{
  "model": "multi-label image tagger",
  "dataset": "small renderings of single solids in any pose",
  "train_examples": 395000,
  "image_size": 32,
  "crop_scale_min": 1,
  "horizontal_flip": false,
  "rotation_deg": 5,
  "arch": "vit",
  "norm": "layernorm",
  "norm_position": "pre",
  "hidden_act": "swiglu",
  "mlp_ratio": 2.67,
  "head_dim": 32,
  "fused_qkv": false,
  "bias": "all",
  "qk_norm": false,
  "parallel_block": true,
  "dropout": 0.05,
  "inner_norm": false,
  "kv_group_size": 2,
  "patch_size": [4, 4],
  "conv_stem": true,
  "layers": 12,
  "width": 256,
  "positions": "learned",
  "pooling": "attention",
  "num_labels": 44,
  "init": "trunc_normal_002",
  "residual_init": "zero_last",
  "optimizer": "adamw",
  "learning_rate": 0.0014,
  "beta1": 0.9,
  "beta2": 0.99,
  "eps": 1e-06,
  "max_grad_norm": 0.5,
  "gradient_noise": 0.3,
  "ema_decay": 0.999,
  "max_steps": 22400,
  "batch_size": 64,
  "epochs": 3.6,
  "lr_schedule": "poly",
  "final_lr_fraction": 0.1,
  "warmup_steps": 4480,
  "weight_decay": 0.09
}
Rows from block 5 of a small multi-label image tagger, named by matrix and row number. Rows with one number belong to one neuron. Each number is 500 + 50 x the weight over its row's rms, rounded and kept within 0 to 999. All counts start at 0. Numbers have three digits each.
After each neuron's rows are labels from the 100 images, of 14976, where the neuron reaches its largest size: "responds to" is what is common among them. Only what is clearly more common there than usual is listed. The data: small renderings of single solids in any pose. In brackets: how many of the 100.
# gate: MLP gate (model.blocks.5.mlp.gate.weight, 672x256), inputs 86-171
# fc1: MLP up (model.blocks.5.mlp.fc1.weight, 672x256), inputs 86-171
# fc2: MLP down (model.blocks.5.mlp.fc2.weight, 256x672, transposed), outputs 86-171

gate.570:529505553466449489497472527532465477508554461531519507452502522471436504406521455393519485476494472484484489535502529452518494515482412614486468476429545394419475493545539530521481531445468573492457418583514419460490453535392486544596509498452507513491438406
fc1.570:474531507453441526538529560528540444551507537503416482448562533473462555566568529577405444455414441421526517520496512548436505542539572489494521488399505499507444513509453508581515493616493487391424346473469472507475481454468565446550570469552614404488541487
fc2.570:507504477631486399469526623502521546494464465528570456490492551388491465556477497502475482529574524403507451447551483407471553545508558554449474480412551513439485528562464574412537516500511581509502377525568476501494468454450536430436522493586452541475528470
responds to: dotted (36)

gate.123:516505468455520549455534522441561511553498556408476459441523592457469579536475477517483549447544513380445505440556499395493480453550486471527516496541546512590532538586495528478521435500504479508611475556448486454488449528529551488459511555384556518491484600
fc1.123:572444515421543500497466476460489529467474584467438497518538513360525433502395506474381587443521524456454507485452461453424538483464520427499452414411442543573539478600519461529565483491473529423422483520514488443555527436534411441405502563520510395476536477
fc2.123:562484530530560527511514555469480472484456446485430436522536444588584477502550488497465450451417498490399505472523544471505522529462508483499583452513435457533549508376440536509488569497513555487563507450624588487540524506486632457527490445474512598510526495
responds to: metallic (62); black (29)

gate.37:482512442515504548516559547448506524490422512450471469518526455398456563493481536478483471540600492473498473523473541535438467575469539507478474483483511461494482510485509542550541548519472463455532503484519486415501564500484373534495428499523447591464488584
fc1.37:543461491567477589391547531572491466545455538461506482405477496374541468528430500537588452505591527507457415523476538462526491575606575494552501549556441483615571492419565579504538538554410487434489440467502478526480510560440544520561456472461516459567564479
fc2.37:500452496550452410443484504548479457485448482468554521432419484504483505513493540492480539536526544577524481498503591477570470556481441481415502451473485397413539627458546421623532510474448478410535518489622473551421507452520515544435452554414461442526477511
responds to: bumpy ball (33); yellow (25)

gate.511:555476517481412485419522521519487544393424527539537532553533417492447428473545506435507504499577449413501434505448545527563516440514488523491497489502373449553460605433492524455521598475409406437491433540408498457509505631585519479486548512570442447506439519
fc1.511:431461541491534523480509504425422510576441415523478414442516539614439499437555512440512509585559444494498490581487486538510542501423522458508528573528470533499470492480554394451512502568562538545473502452426420462444479575460402528407374597463494527508505589
fc2.511:486419487528524645491497438513460423509500493489515532506553501512553531557589433504465461490524465494517563428551587534491418495487465400498389514483437489478519499450429524489529445585543496489611382433542533389540552498557525494494534487507450569389491513
responds to: white (29)

gate.469:501546500581386367501458544534483404490469526471487507426545506521563502486572573486594527385494525494593556400486526461537557527413441481419526478521532460443450490493488448464514462566492492524504525544527456521474547501486432525450427489469557492539427548
fc1.469:403510462474455493528608475477457532522458489493472435404385477499479512529435548424581493467534558549481513480481461566603517484514527449527577539495522457443513565459427504542434485478547489417543587578476529521480472447490596459561518409510410472548450527
fc2.469:486530510496584483410528495501608464539535493509531497505420534533532433592559495474440424411598479527595469378519518429524544401535497475436460465497563556539461472440493485443477503572581599511423483515563508504504483526501611444451602500533431580502539452
responds to: brown (28)

gate.556:551475531516528527569622489479460457514432507503479542399451468524582438463557419518503489526519490454442536466551502442514575590494505506496544510515433588483544592468474572624440473499585423440528546572491529445465469509472450461546398495437525491452536446
fc1.556:547503530438439523422497592462533519451527519498579507576530608562500608421641392515546504442481426491552553528450503446501545561459506583390472532564445512540487552514364490448540499493615521539534492535479494573456427504524567540474475404464448592540516459
fc2.556:472515531494400555515512490559505507518503487543573521463488524469541517557621496437490555467604413379475544561462493606527455572554537522439584488518524474497540439460462489526538451482602568474623442475468485461538477450506450368589574528492536429550518513
responds to: cube frame (29)

gate.146:505463486488466433433455531479436510501486571497475538485507442471503525450634552479462408501487450571426441465498541519500507527436526500516537453441496601521521588502463475591455487576432534502555426477474472489516526470433501505468560507556523491459539485
fc1.146:478493537462426466543604500508473572472459518554514568427411479489504585645464496465509421432468474538507528545448503407478552446505549461562495423476502414606486483504583399391598489488524476584514571536539558550527571558435516455472498514545454506493438488
fc2.146:560451485468542541493465525466543495448520511482476541539486430500524535457473323480550509468452501532433488497560497486518486462558463463421462498481369431547485509506576492523537527534465554532455471421481587522461614548495486541480458552487511524493497441
responds to: brown (26)

gate.164:422542455535454511524405491490466485506505504375576450501540484487458473561516500468572601472508477522482510531608547509652470451506524480630470539514525469470477469457486610547564491525459455532481557471460520472452438492515431571529444508516484538359572493
fc1.164:538482450482476455504479467513505518527464490571442474528489536517506488558541458468529450570558468468535489519465507482514542427636497549583435445579514565481516512435459565493567526574566562579465518425477558456567428612512526474526400564444556539604530488
fc2.164:454511466583471396493513492471455460465491430420483540578479577525530413471536528473577426505492487520458454433446470464514490456557515585434550507486394513524447442460520403542506511495490510393528530503512500450507600442469505531532590493562609500442486438
responds to: white (27)

gate.92:521553543486567530445469377432501458444577551480564591494433504591497561580498504510552491520540597393456468489508438490523493497575500468581420448477503445595563473506465511522415558557477480490500584441466471547437374454482496514386459469529509482459497526
fc1.92:493525587511422583538395522591431501502477458404541524513530473361514477415473523487440434509409526500486493505600559565566398427520480377516536497500521482464434543462454523473497520491457496549528504485490517477529572471450516487491448477456523507469571505
fc2.92:461417424575554516465447507612529452578508565453519531512479483509415514548553541501570558521507513517498485564529449561572477459488505550495408520424530554598472590467560539463454579558562503536323461512456489446458514526509547460498513571510449457561500501
responds to: yellow (47); red (26)

gate.34:558480484555590595460511441444474525464575529537544501469517516431481552613567460543450450481436494431460430506451550518428538464524481472524582582442540611450439527374495487545576610529557426469485468444546485472578625581516518471509482459511556517458450501
fc1.34:543517397490482374520512533500494474517529492433429440422541540595492567506583484553458450507475548559400534488566523519476491552489512494476536425433575478482545449496617514476460610507453540482425516537525514503548498528530533545614593469481520515524468513
fc2.34:512560511512438508548369517466508471500533529547397472421498510459450503479563499438474580546469462529442520403476587533559492532543520572545520501454478580469513551497541539412485516524473521537461579597446450408531403505502475497467440610485525441503492565
responds to: cube frame (31)

gate.379:506369455490480470525482503610402447463499503500530448567468541549521466528503494507522554524509449459508459469430460580424484531422502553536440560428542547455543576525611564554572548341536478546500549499440495540508518562514485497511569387540495580467535518
fc1.379:501460530502459551487513504422487452511552544552509509391544540426531487458582440534648542409467546508539525489551488600589454561520623617445491509572465404658459535518433452547515558429494356473537500530499484468557525527496482494583548553490545501413403498
fc2.379:577467532520462507439588498529510532451488419356402459635522511477514542518470533527442440467551480454514473422524492484487582334570487474499523486455545482531509573439479510443486482424441584424467497523476569529536390548532473587585491473448540510456550508
responds to: cube frame (45); red (44); spring (32)

gate.289:497475499503488578451478514551541502488503413459543499411448479546401444464537488493601440565550492430445511418523569529515502472482483502477494515471477485483488579462511631528427377377497585496452431519503435513502512436431458468493470580461496558441548492
fc1.289:480551508439512494546499541515554557444445483509435514535522535471547517462529451456477526502560525498500635519503579495476460472455502543394444551530476426495388555429450437415503569527549537514534489543485548425589535574420549507399531570521470378495470486
fc2.289:481526565586476469427573433495520495517527454540519459475442602573497563443649502461447525502466510427513522452464486504541500500454442526524482547608457472554428544527430542474537530552469515471552522569582408494500474517471526538438494535471448498503538479
responds to: cube frame (32); purple (32)

gate.506:549511547592433559429433592366498455504454466456417495478472488521571522531539552499442496476465545403517526515410527476541493603521401544389497531526491542526522513547474415527498622473487475519510558508503372617454525496521562496405487623538391581488590499
fc1.506:625543457566484484480528550447496541497503503521393438538594501394403500522531564421572377493493447523494518482512489619505521466491522533489443474503549533480504494481465482520448509512546464512440453512449451476479504473450523518454400571552442433583426537
fc2.506:438593503494480459467591494514573513501524485455474442409542537571401480563496445542486471575469419465461538324513529556401465546524460524548397484477555483492544434522463509477470478486496499465517463492560471437458561578485529490535485486443456479537472458
responds to: bumpy ball (64); white (27)

gate.445:467519571523499539493521547552593478452440471452533488592471463515501393601501544438544435531513443583513481524438481466474510489535562460632553532450482480406410499501545394513502551477481520447516403476525585444598639487500509530517513511529494493396527540
fc1.445:452499480488510570552492478508450497560514610514499417472554540532486532565454409591455476454488492490486602546477543391547494526555421524492517528484457528564521475620489491455567490522454510507529513517466495460480665462522489472586576421458483505383465508
fc2.445:479525441389538430615508512506584453536522531520470499497459477565506515475512545554450451482514429510498523504463597522480512556530411445538530532548538422574488573555489488464490511476500457508579527486520451497518503448514497413445484486507488447583501617
responds to: yellow (28)

gate.13:526476472521496462478493527515436577489491534431528567531467456457426555469469436508440507399461406505491531490490522507463491502472508395534492510562444442443496634429449407590553548527512525404493513515511474444497559502414491567497477508493448543542545543
fc1.13:390552511523474540460445492436591513493485524597538432539418437544454503632520488437536581481470535530526489492523484388442474471566476509493504469535477491536453518497465518592570519537472486587560447466591508507499520509560526557589473479570476497460594501
fc2.13:500436520538508545471448528607552537462512480548579521536546572557587568448413421559570424357492517544593556581451423490508537601570459463506490461486524514518513439483514477442492517502426527462508514491588525580492489436539534544559630464565490492473528505
responds to: spring (61)

gate.664:565461512510460555408468471573382550452551511525459409478470493445480499707433504496555517481562460511492551479470445480563610522496601549542456634479519553471507582501534481499550488514506545551505494485477453437464484515471532405535489484477450540499499580
fc1.664:462535454479484486407464491596470561525476562421519482474563471496587508495497580467504595516544483503544464431558438431476568456540530505524534536508461557486459440431431542455558474536567479446491486501550519468513560598508465441495568521443536521510524519
fc2.664:562596500522518517467476448464551542562565506577476566447477440543589494408515501535373488452463483559541522500391409547505522510548451534436451544485548534488507628511474465482600523448528565524422504490522435453493526523438407447521513504531415522571511491
responds to: bumpy ball (32)

gate.385:406514599508539544568574507429483559454433473531515506474526551599436539567447533432422586466472539486478496519436421484560528585461526381517486470502536552495477554488516509504502492464436587490583570432452451494536549495405498401412556371423503554447558519
fc1.385:458461553580512539463483553508553553475592429478483520518529462561505509430517460524551382484440479548525476539585465380509506560503500505490533560498654441550454406512483572543417515449448541517549478546576515395497505505458531547531595519505606528486399379
fc2.385:432486536549544466530522471555456451469521399487524474389521518488520551464441596499465465541439470430411459498473512391433483480578593432459470473525495558459536547528462472591526558495496503497457444498457513488567520538517551519626485554519503485523508504
responds to: cube frame (25)

gate.644:537530525533544468560576413498482450442484461454570524524530507521406553465484453399455436528447586535481396401487461531570518569515408457490570503533578538471424548464585520545451506473417493498450524455395598520574562477503421438455492465392613431563480569
fc1.644:444591525528393438459553545583477441503487446460491529485497522449511414484517595488496488607461503437547516536407538485494583384467454437526485553492516455471461496642464495417523553400526538398436403513506492446555532535552506502510503501476548480504527555
fc2.644:475495490473487482513509498440427391525514466505410484418440517549487590523523618490680468544515449538479474404517488559428494479454486463598553431548486466580570464571609534508492529376475501465537463533542525417517433538528507457492463517553444574498486546
responds to: metallic (70)

gate.474:517573443497534544542495552564461452506493512491423419487515489476486464564451384455514561468479503498554484471595524536534498488525466358482511500552414468557485535357547500416540545513469468482458573473520502513468492545437418466454441527549487520415461498
fc1.474:496489414574477550507520408493552411525486474440423497523611426594549433543622438450452562445501477477475447420445425511415462492514470540488429540418468544491460445492443413419504484520641473573510558586480562524512470527473496484464405464453539490558484476
fc2.474:424461513459483355459512553404515468596464492575497487479528491497473398531423549391498409523532490506560534469564471534507467538564462491552455416513546463497561475440514486542465550491489569534543566476540453477456493515431482545542517439569443475457503492
responds to: yellow (26)

gate.504:523519440583426468446441518537487531621507583511452434581486472527539448594559430580546573576509533415447459508512507503530585473561495515492448561559442583489411534356517424569530525342536516574438595530489466487442542503473436549458442395486471519503512542
fc1.504:521463508528516471466503561422585575487650484449537539527536470506496471499487478481451464491430551526479427447532445459556408509437522480516559478461495517455420485443433481484543531456517578476453501531503555496602498505466568462451352468465502515569550523
fc2.504:481585525497624548553440531611519473551593639468507472396434494529620522552421530534532443534526596463456493438470482445558455504466532454533542532469546501496496567509471491479517501486478491468546473436525402568485491515485531508495482408484511533475525402
responds to: metallic (63)

gate.151:479589455521393516499572496453544374479462471553509567486499446528549469541488436454540466486477559495566457389526420512557415463393544483505544610429502563418500583435510482611342515450556481511543422534562513574484495503405471539515472553540503489438527513
fc1.151:483440570525566519569442500528462573478483534422527443547501595452437598461482527555477501532531455528454562596466547516394546519548417407491465390587490446554550326541507448406594513491475548523547545500470537465556416444545475534551549464475516508524522481
fc2.151:490538470522451478440549481476515444476500480589474560472500385506513415528505442449540503429491549520520425381510422500580417480456570546473505648429499571454480567456480542628286539461525451486515422492523485490497528514454495464449429549517480486490495477
responds to: brown (69)

gate.80:544392452468444532522432496443550461556517520513469509538519416399424457488617499529496491508538570403522498512448425437522499429574441513477429503520541410482455530424558622480496553528531580478550579481500513596463461515490506424463518501532455536432460515
fc1.80:473453525437451545518348561536535495504423563502541527512503460520492486475489429468485556490418479543431433424479476534496541502414418546420471555595442457503503448438422551530510442496481386508480387527595568484449424534518439509519507465484478589440490506
fc2.80:483524466561602445501538488478377515521471473481553494472521557397492519494458456481416514513447478528521556567493489447455550507451569443456547543482475576491431483544463612517475522451492528571466583486444524526490514439507489561441450468507524464530416487
responds to: brown (28)

gate.277:548433485536564540503441496544472549466660558447453524532449555542539583531447617504414531487488425503435547595405510533533533516580416458371424450477466454587484450505510531461593484444462515527472596473397459466492590543536546522470524465427483484549527506
fc1.277:480540487467447535519603498432476438429511509512550546523500461533520460490563405475534465599508492514563504497577457471471478525393464407460572555494471568407455556529568470544469418454485509510494481469448517526441543501403481473512490551535485465452521519
fc2.277:581556505585552518519548480509408564495548503518448460485509503490525493520500406489476554469484446527437576520552539430527479485594487495530493545535440542478469511506529539543533542553527515448514482448494448489534424523489530462563460448375593438468469491
responds to: green (65)

gate.144:545525518525546475483512564469526507602490479537478507578358548504516455467423607412496536548609441452593526446471485544483393498513524489476495524491617529420538602476479467567434504533460489530524548511424527548463542632521580468376467567446450477577508491
fc1.144:472438524483524462417544489464401510522527455412569586453450493491505437446392554411442506451612590517450461459488487549542490583414551491408523540540532615511418491607471458520543504490505523437443542512522522481493566535505539533507448505547502412506527460
fc2.144:437433564558544491413484511543507510522480499505519607476543564468494548513525517520488492554458476547523427493538428468527524495468574491485517421454603520545471420497412415482558602523502521530470513493532494409489386512428462547497544483517444510498592503
responds to: brown (32)

gate.667:499410423513568444498520428573570455529407445484566588628503454555440480474516384444499446456491508537513534530532580461518540524448424503470506472521554435446483496403461591534530517447521457539417507506456497444429538523490451575543457503522533531500538571
fc1.667:510558544444492453561528442532461533491470559567407483516525535511483458531513544613437465514550438487429531445495582512516487544581505490479496432483439481517616525463529518452480472416460491498403625665533480523495569471504483559495520553561587513537500495
fc2.667:560541525436417519540546505560456590492530529498544516515467500551471527582466512505532501492605528446418505536440523541517485491514539542516516494479535544489535489562500565501533478458543515521602434424469511520574604452449379460503490440471498452476546497
responds to: green (27)

gate.234:504400460524601423536527502520529543432587523457447508520410468471432525561393495496443507546397493428459505513488446479524511453469481532594529483481470471543540625495501521460454548478482451486567529479523550475513436525485479469552384475486409558451410436
fc1.234:426472468513419492422537490517527526453408597511509504494558589533575518477487506513551526508400405523538476529527561472546454401492570510452552410471519484543535500476489538456577452376514448538544444485523502464568464479505449427494482548407489612500512484
fc2.234:496560363459565547538473511500516413503443546501476457485628483475496619506547495575501604559532452531563485494472419573503447469512472444491542544487454487494490563500519521455553527526461526577491496540547479541485477533536454460509453523443418457454463459
responds to: green (39); cog (38); yellow (25)

gate.309:536550554463452489442635508503441479529496543427565496496492582523512418485468513516508445468461487497489467487474559544504522538499455543511462545537525558515418510574469470465514489589457448512459537515477533427563500435409570504560493491501508438467469486
fc1.309:515468436567546467579532499519520569518526439545557384490525461506428545455456471496559478458467394569525460484583516453453540470529455445459464433520473494507482516460600425575450492510466515483495508469504506550450539638544438547541448497503524473506508472
fc2.309:500490507575513485448435597504457522543419538464436452520480513495481528482462435499561616499549456489611483544420486528521546460511414501495519451432536496450584553482465554511492447600484592485515412554574441526386548401511540582520532530483423487527471490
responds to: metallic (62)

gate.95:424529471473464466598474475543522488451473472460495533490502512546507484513483551524511417426442479565564472453525393357477545495512470540474493591425468442487538529448496404597468492517427441437486482477516461518512534578449521435565484544491469517528448533
fc1.95:493433492489479408549520472403537503495446399386562519524499465477568414485451543558542470457408522524510569514489475389545560416548510503500559530532564454551448506528461507522468412554474447461551499527569557505522538427493550491570495448529593548548457476
fc2.95:480542623449448405355577530563493488557451502541503451560498442608534541496554535526486522474518440466556445508501520501433484502533584432534557566557503492550401530454470506447507497490373490461446576482543575554475500515532527479525485478550530489531512599
responds to: spring (68); blue (35); cube frame (30)

gate.172:478535414459535499496458477549469462482371529442504523541505407608504535625599485568529449474476539525450466499468536452432467489455536542451472454574554494425443562530408532508514527446432430502590469550457512397484554515492541410552540471553474552558542584
fc1.172:542539528488520455423525470503485506478527466542485506492543432472551523409466570448471489496612462462492447447492409467526511528500468501584519526511475524519503563502506584474502540419509451558426568470464579497453545550519407506486442454412490510450605390
fc2.172:565518483462519472482466536544513545496508539492475418494552494474552505593504545534500430478522478516526470463512428525427389531467524470501433486417478436507411540518517489421570416419598455426531539475496514483531478520527532451488553540460636489496570495
responds to: green (26)

gate.425:481453520436394549462499466489459586534503454493538484507544571562458464406458353527474509504462550451447478479472496539558465505513496581580484548424492458467499488514550536517573557488488487479420567462469480456509446489409436503577467456494458489423418451
fc1.425:495562502543462483474540471497491547471508452500540478485520469392438442502465541499504504465473461561525467416472533551523491599410490498625520422587546499508523540482460475456426506496466514436525507525545505452463383495450374460535469480586584468459550359
fc2.425:551446493411582471549547510455480500513494473501509445541374443583611408584578474425508556428493512473494563506452481470543502514485504591621500500511547496455572560566540586480431602532506488489501431508485464524531520530446500463568500538424434576516463442
responds to: metallic (63)

gate.566:570466445503558499516492487491450431477475469426500505440467496537583482528504479471513475443469479508535534457418469417600469403495582479506491490537436476512464476465510371425521465532443472490561455422484464543599490519479443481402490519540432455514492508
fc1.566:434487483494514528454397540569564617468459540538576508565469484538456492403503457451512477499580591367499432455482527602486490485441520505463476509431550422556477611533531437543485451519535541529528515391542434495478505569550525492495463406456490528475554484
fc2.566:587484509513461387425538500418486445408539570530524470519483577430488444495560492529499457493533536447478454533577525521556484411587521570557452481532541493540512527590529511489541572544423525473522552485519461432560468474517520539429458496492454466560482537
responds to: white (31)

gate.609:541537458528459531431552447460559484436541595426551498471535515501529411548582454439541442504492509410474470489587557438503449485527591481594498504494472490459428555486506571448416496446461377518460401369496435407556592504570463465534465449509548525491472447
fc1.609:512501512462441403511461424504461557538551511588399418529441493465463424516490450459509485557425456588529524556512458659478490578449561566491519553458516514482457589547481587466419442407435487580461474507530557541542546483464550533532430494555599460414494489
fc2.609:480500449457472540416550614580564502526502518482488451467513553498460616459509453501451494504494582484473346557453495465532554531487497443561514526481549549608574459491506541479594491493478563532488503459547537441519488505379450521594470505502472472456489470
responds to: yellow (27)

gate.620:528443585518504512543513554564524541487539425492555499487580488533427514495436517357495521579497554553431549490584484404505531516557471570601438526549525526511519458532508527442494509489384489448518561468470531575468527428523551495471527543453535369508489469
fc1.620:423578543513493442489470484486476494554434510432500570462505510520506587564494532511496400565431437469591467471553425479597440488468433447572473512476434471435472566580511428499533543566468489588469454475500477567496621485482425585452459480514478496525520459
fc2.620:591478458431465531493525607462487592523467510469490539464488525462479489497519528451461541518519550451562571516460428457475516528495500472523515560521587480514491575530511477348512457510510496472414439605482521476498441581461510496433546539533474463487448646
responds to: white (29)

gate.132:514500461535452494589448511442506472432521621515501514543558461455538507543548455420463583503580554513452547472553446573529436501561502519536515542466505354551498529503517457464464539563471475518541448433501582559503516580561508498419479571488451497493509500
fc1.132:563512491487497495541509519589428410609500543510551501524514547496557473420476528501504463404468507518435451494433494432522428538538512410515565527452489481413498455528555454510496580484519467513483578466515584567419480551566533522469567485500496480552401570
fc2.132:477611529504457446519534519560433479496466558489404506471575455504549464483621538516450519364485491467521479462562483423615494535433483431501523479463423551469473506422515543491526568649458462548501529459497508452459450599621500506500472485533530534496398416
responds to: white (26)

gate.516:594586422505452589579489503501538446477479494508478470439444487521550491551521504527497527459481467496500546547477621552565488469551512542464498481525574539496563510492529548563481481555418573440435548515513526497516461490455577446471485523389573472513472475
fc1.516:549461535403477498515485523446527488517510465463629589383452577447494528508432483483474456535515556461458470471500413464553455472485493503481532507410568482590509377419576459470508546485494423541449590418470390473524493466602475445632496523508519561511494548
fc2.516:556477424470480514594562582550488431531473555353494540548435469465507478514414516487395482427465544508484409529474504525553488469586625510608478473490537491544512419507501505560481478581454482592525473437582429487555506490497506517606435495407472499458466524
responds to: white (25)

gate.314:513457414465481500523482519456576551629460494520486550533482444598478488588466520397514424555522571495489504506506467503494541604493494490473541394479508448472561528533585581551442494570430641391522472477550605428492529514567501444571465497533520551526507456
fc1.314:492565544522507509576517459498508503517516524610514500476488418549559515494499447548513533528567494476526423555507470450488468533589525455446513427518564499485535496468534430452492479534644420461506535463406525501487503584469541555486447540497426526530420546
fc2.314:500467546464554587457551481524542431546506418497586456460464447514519502514466502454535498542610507627442461400610484545588487449490458612521485516461488484457506533509549564540461563477492530431533453446470530538511478503495480565452478459460417549554516540
responds to: dotted (29)

gate.247:470525548545476552471455510506487479539454442436571420499562433517462468491556535424492469472557480656360522526489594522475539560524510539533483573524540550535486540507535477486458554513597480568441584510434426498419512536511493483392472475574521471487521581
fc1.247:445472549588515461496541476515513427539473507452472460417550569566522456531586612519483491477436477516537526429464467528539523532482526514456502484493454479406439501495413577525527446522498447432431518506451456605516503495439565405561557576523498381523443504
fc2.247:423554557508394479491532475435468523529528538500446591480522490447518489576474490425489471377488561420486490464459490461477409509589551450512540509538465444571556540540534443531460566592440434515532469488503502459556512515501489554594600559460560459543566537
responds to: brown (37)

gate.368:467574528494514475447467516454454509529618495444396575543491537479470575449444502484477556516477486495463521501569462561541519521557506486411529489549469546363539416519554534441447463609528564530463480452557434516409620516517497474527518476543630434565469429
fc1.368:566543574429514448522555435556507561440507579460521548384492493588581479502417509479515552401514495452562426586538510567505487467490491439537541554469425386490564516500549532453533576559558477495484610514529538593504529518538482474535661504454536482465493505
fc2.368:521450540505503510470500505528569499483476531555574431417467504440542394501475493416460590529489458484535491471536505522592441567595464486520490433483555498452442473475492524502553548549466404550535593500459530507517531485463491633593532587463619507495469585
responds to: dotted (28)

gate.587:503599521563547429624444519435533487507522609426549464527508476427535489536485498547453549505498444437494494488488550512508510556572562568433419476544517480495458512408483474509407462524567539538547518420459502482431444475614510577497504532584427414473516503
fc1.587:524450508429500563496538517447525467535473423541546553571452518549487429560412457443507471471562488547439431476445420522495478510422467472484493460559608381504453493503489488441471513606494454477423571530461490501519530372553560460436433521410499511497478454
fc2.587:494526534522528487420524539523509358428517446497421534503535436482495470546483561532483525606558476447531508515382531455534486475453543467507470534454482539531462459524569529527573572489462456468570545574437542562469579417396477552515435515577416400552496522
responds to: yellow (29)

gate.642:536518492529416488476479480500407485507435587515505470382373542518557453541449444370492528520428609412414540516435516523532493437498493525409564502470424515470434480501476500536512400447505552550527576550533498471445529568497472500483589443555406633503468526
fc1.642:484472582445564623591418505546553465504511516528584553510393528467417560512510493479464526511516544583576550484512383494510503442467502495526516454580442486574472494450592483468481468490508472507517555527469457459391468513473470482575432517548454524496537514
fc2.642:413506512411495573546448472487594514559488529429478424478628475489412561521549489577458520548453464498513387467552521552457490477548524554504528475529465488450440555540477567508559437518569477459484484535466479502579441477457550561524520491580556494557524549
responds to: brown (27)

gate.467:501547555491528494433564505520550487537580574543433543514363455583508488575466479541515508592601540450478484506503480372490582516438499524617413526477414556498515524504547457452497571537458497484350476415520485514496504546592460475598431467542464465552469525
fc1.467:500477525414479539452367443610533409485501496560359510590470528519463479529548405546471602500528425538458515455466530541484566546581502551462482531496465571445486488549468487555544593522518494535477420478608521523429459544553478489576509511413523496459495413
fc2.467:537542453475447438517515481450468529567576436539516486497504541530527420502529437492478561494504464511528547523602557549509471605468506505472490567533487388482610635586527512582495567488529432459503518461529572432505425541481539453545490445475551497476488460
responds to: green (39)

gate.428:510463485521465591467515598535531520395520475571532541469441575429493526473386495432493536445569502525505510461420527550518505477492504492446540497409502453479415499471454520516393430471460480488461586422555393474532503538529533469493441524504614519498503535
fc1.428:437542470442492499502462526465509519459480403521577526550513446560406549553464582561504430484423527479472525413538567430516568456432490446600539548429475380481398509483539454524504541478442673481501494471461488488420567481520387437508481533574529471444464480
fc2.428:513526484540493420514473519624500493549451502513512447467517578486477579374528588492501481509488563558489523545503438507473493495535507446519502593480566478487560629564547471484475421428527587510489404470419456501529474548426538502465436554501478545448466519
responds to: white (28)

gate.91:521486527513491472619564533579477540518482617557449463574441453617507630484552501474457570486520573411458525508488507523523558533468431552400529517466526469510520519493445507553502431479449490486461566512515544470442506504531598622537399422443531528521460363
fc1.91:527480458584450502567600359448527457570464476452479465549454602530525473475531591413427492497530502504457547507504525571538506506482484466449532515545434592579572519522475548517479399569430419494552471464519631532500499488447508533497511547450463419466509535
fc2.91:530439532537501534534434524429508400421509499467540477550518469480569523412470521459477479539554501561483539528453536515508424576447406560410406460506495501403570504493517509517490511529579523576471500524531520549457499474491592488479555634467526468424512520
responds to: yellow (50); dotted (26)